From a checkpoint of a small multi-label audio tagger.
Model: 5.53M parameters, mfcc input, arch crnn, norm batchnorm, activation relu, depths [1, 1, 1, 1], widths [192, 288, 432, 640], rnn lstm.
Training: muon at rate 0.0018, 9800 steps.
Rows from block 4, named by matrix and row number. Each number is 500 + 50 x the weight over the matrix's rms, rounded and kept within 0 to 999. All counts start at 0. Numbers have three digits each.
# weight_ih_l0_reverse: LSTM input weights, backward direction (gates i, f, g, o stacked) (model.rnn.0.rnn.weight_ih_l0_reverse, 768x640), inputs 0-213
weight_ih_l0_reverse.736:551501459558492496542472569526546487545536494608502506472513480531474587459343592551404587559521462431508431468500522523480575418455514506486552502427487476556535459518442569567474534444549436451497435519481503476566532393494543564583502484518483549443515602477402531433480588481496431565498401483527449362521458526501483523460469456509445429517529467511498508473473449544523498527524479517540497471494392517564492392544470473545533460513514516477439573572510463430483571496520414452493584533530532434572447490496509536519515547437480486507541511549469403488528478498560461559531552527504489503495546521549514436473556449535465471482514518526
weight_ih_l0_reverse.737:531509487533511457508485618539491549466522451560543504499450541435461609423526540458449489521427544545488497435499607603521503497454449486492525528542598530441529573521542462542483499541489571559397467496487568406572515474468440471453526458562546408588478469497490510598541498562419532572571480507464414501495515431457529528496523509545557506441529537479564526468417590496491566582424485435466489428507545515510485567483593366541518518525518449343466488533534517532508355527509397444460520454531480542450534506580442596484468415475468517471472473504552514559459486562504591532463563511515486489522506536606565467450510536550579503527512582509
weight_ih_l0_reverse.738:432403471435450571503479430488519539377646458542485533512450429497407571542424497432426501541531492472447510502461558489538543502515467537505445557461546423569541551505478379507416464450428591496495481529442436457530445589553504437474574454531474511374494551509562448467498537495503435463458478570558490419493606515447494521508474557533490425519546445607528487458540470488505446429410454531479588528511458432467432479523521516542503473532435518542442466542502433518582542462562485452550519540418489495561514481477445474520485335476490491451454485585521483470502468492513521494391504528605477499564563611479460453499489547484643479560528580524
weight_ih_l0_reverse.739:466472479495476462446556601657565440465533592495494559495515422538507499589489483498505557468547510501578536517482568449537472474631455516525456544455637628517460552422461492479523516481584435539495481502505524382502510492575450458410507515521528545406492495458482438375484509551443422463515603479484468504427537484475654549365515445532480613553534506454429540421556486585445404464476518478533502539488538535459489480523466474535519540604515599419458395416473457585479494482531441503527484491489503571452479531532432511468446554478456577534444439483563548506500486543570551555547512494552601548562458519476432564536543557496418425502451524570
weight_ih_l0_reverse.740:516409465558481517441505516515486483422521528515513602432490462432539500486545564520546480495511471429498603524520507575527489450539465437549479478477534454508517577469522623582548453524481445529471486446456491481421514545547514542484493450538485481483526449463464492513405469608502471579512453530454449546418461480472553558484457551469517563433469503430566476523456504539427618507360483504493542472543550492554503595552515435463422477519472416453430491454481522522512443525483440520559562497396478477507485504542458566449474587417505459459459453484487454462434465443503490590417514429488402458499542512552495553565516470427477434493489524588
weight_ih_l0_reverse.741:430485572426474509496446513406504489508542465509548539472532531500531474572464547555532487536400515480528519522497421451533470482560495425528492595493528601585477500511468507449473490462539497472453479461495505466553516562512495388415442568479388500557459569585507519451513396498394500484532452406546534425412502532510512514495518539543473552569505606414464439526517463511562519599454490461536495529406465494528544485511545445518413537457507491564547448546545489487598481481509540463471565540494452476523408508534430469434497503483447547504441462494504455459561464505547462463467508465458464506538499546498576440481542520499542447557485508480
weight_ih_l0_reverse.742:492537482498437514523538459610547475549621459403561506491439512465494433460443463500489485615410484530456451439423520543428454484544525548401462466486498506453604521491545458616471605501456425435618355568553480411491513519470500571477554443436494496575599505521488479519470475509421525522499579525599489388449483533577543392433480482572477511514490490503510473568447489570503471507545532445473399470554548565483479465453429475490434466457415486450467426425552480492541457521476548521638469494509538495433550544505520644448502417499458589529453483454528400460488477483527435441566614547519523513479484623565562361462540507528473451511515486444
weight_ih_l0_reverse.743:442599502478477484512482553490507523497498489442496434460433494521508534545471428502501464525533446513526466454499456569465515572510601521582540571479521423495474501531531443489492517489580493558480506517572549503475535441477504489443523449551497474476535547487521464524485540454456477639450501546495525495435403571535470537385454425588505473453448457495481474528526420408627503558516559507533571402519517545468442435517573473485495498503489471496509407417515469646541387543514465461496520556572443488494491554498489550587468551527548475505590461497434429519539511484493481453530487473504446489561469581501590503456498491479485523478504522431
weight_ih_l0_reverse.744:463524540533518524521466445535435577516474456456561423496405506520468448495370468452503433508510531427488566481420474530529495501524458553415528584493521491489526447556505403551491500483529533455486440499443522583394410685494452550635544611525607399415533462590596599449534548494492536481484571540480447522427516455556481546521486450478600510497608469461465542501430464567577473464441560495454488519533548493527514518513569561504388520410441436590494396447508496471535565476503535434625562489431486528448491449441476419459539613385431494417630527433472441489457472500521527500526463545462528523503609483463517498486478496432481470528515474487
weight_ih_l0_reverse.745:428444490544495493561493469530463511481490428499586533566466489516534402543514498464511399482497499500474615514518438537529509530482408413459466695467391660602511441462478526517413449455600562425495608500487524611502383565531617476487513567446610478507436448521528519487520492465620472591535509436586548394469507477489540483453498515565475527536471393393560548492509483590522577567436526572555482526546455436537462439481546493600501513598452476562473469367550572504432472560563532445603481458534489575577444425554466431586527567559520530461510413534453443507625507551481542480431362502416544453556507563441531526474451484513526559476558537499
weight_ih_l0_reverse.746:415461423472481596511487492497477617605417525519440511490584491568539471458460521529470414475450448515484507507509625435473458498410533586476577512592474520414537474407456531499565562415556426457502585519509581531426467529561461483478510489399569507455493429514467608472486477568535514580464550456449464502495506502583508551530466507471512507504485482576492479537508592599480467550542529590481417398503445423457409533537587572599462459531430470473453458498520518490528460422491547507453520578436545426529556429373589501575529546518526540486549512420577482518507506458400511493472579536444504511497508483545477566477447612516457500530507600435
weight_ih_l0_reverse.747:527531461519425525458530520463485454517512528528572500405541435441452571532513545520509496479523431497475541441506499462578502500463512529573507500517366384459555571482609484428461563563559439466550544540607482406506551479485409443548425490434523554419428442599528522516469406475517494503489529519562491434606546443481496485530532577546512478454425507507471496494455423496416439426442508573479506616475477571520542494443474509467553454505537490433490594535523441463483488443599378547546440471515519499448462501500560619452474468468474503489492513498525564528398456469481508423464460510458495462448544467469419531501488488471561570491565508508
weight_ih_l0_reverse.748:524566484509484470512631480509560432459426508417572421497369543605479569509552594385493472499423480468505535501519464492525623542584461490469606493454515581545525533555487506538500435491507502570468508495505496502583527461422521468508492500522603607484420540437548464492570506409425599378571448501575465500487418542460518425483486453496491452512568515445417513455546532488523555528567474564444507575559457438549479475429475450402519423466488423387407526403534526502563431522499478613482546430494615452435545546504565491506536543445441512467570516545537616584478502498493515506397490516547521485559384475521568505506456577535472495554473507444
weight_ih_l0_reverse.749:434493422468469638462548457526450571473460542480528476525409652508489556535529552524491465463519505520451556520390429486502396483535553566474594364449502566470563505470477479611476508455528463450575494502613534509520526610573489468482490524434492435492525483502495612546554436452501584479442668523479483560540491459438495544398521453541459541515501559578497443407438561536514473567401464526507485505510524515539508458445413441517562512460593465387517499498548533457473582494419494508436527496487539476474460449554610434450530483467492446459467468583506485543477572509513498518514540467520467433526472519562428565513474435561552442472466462585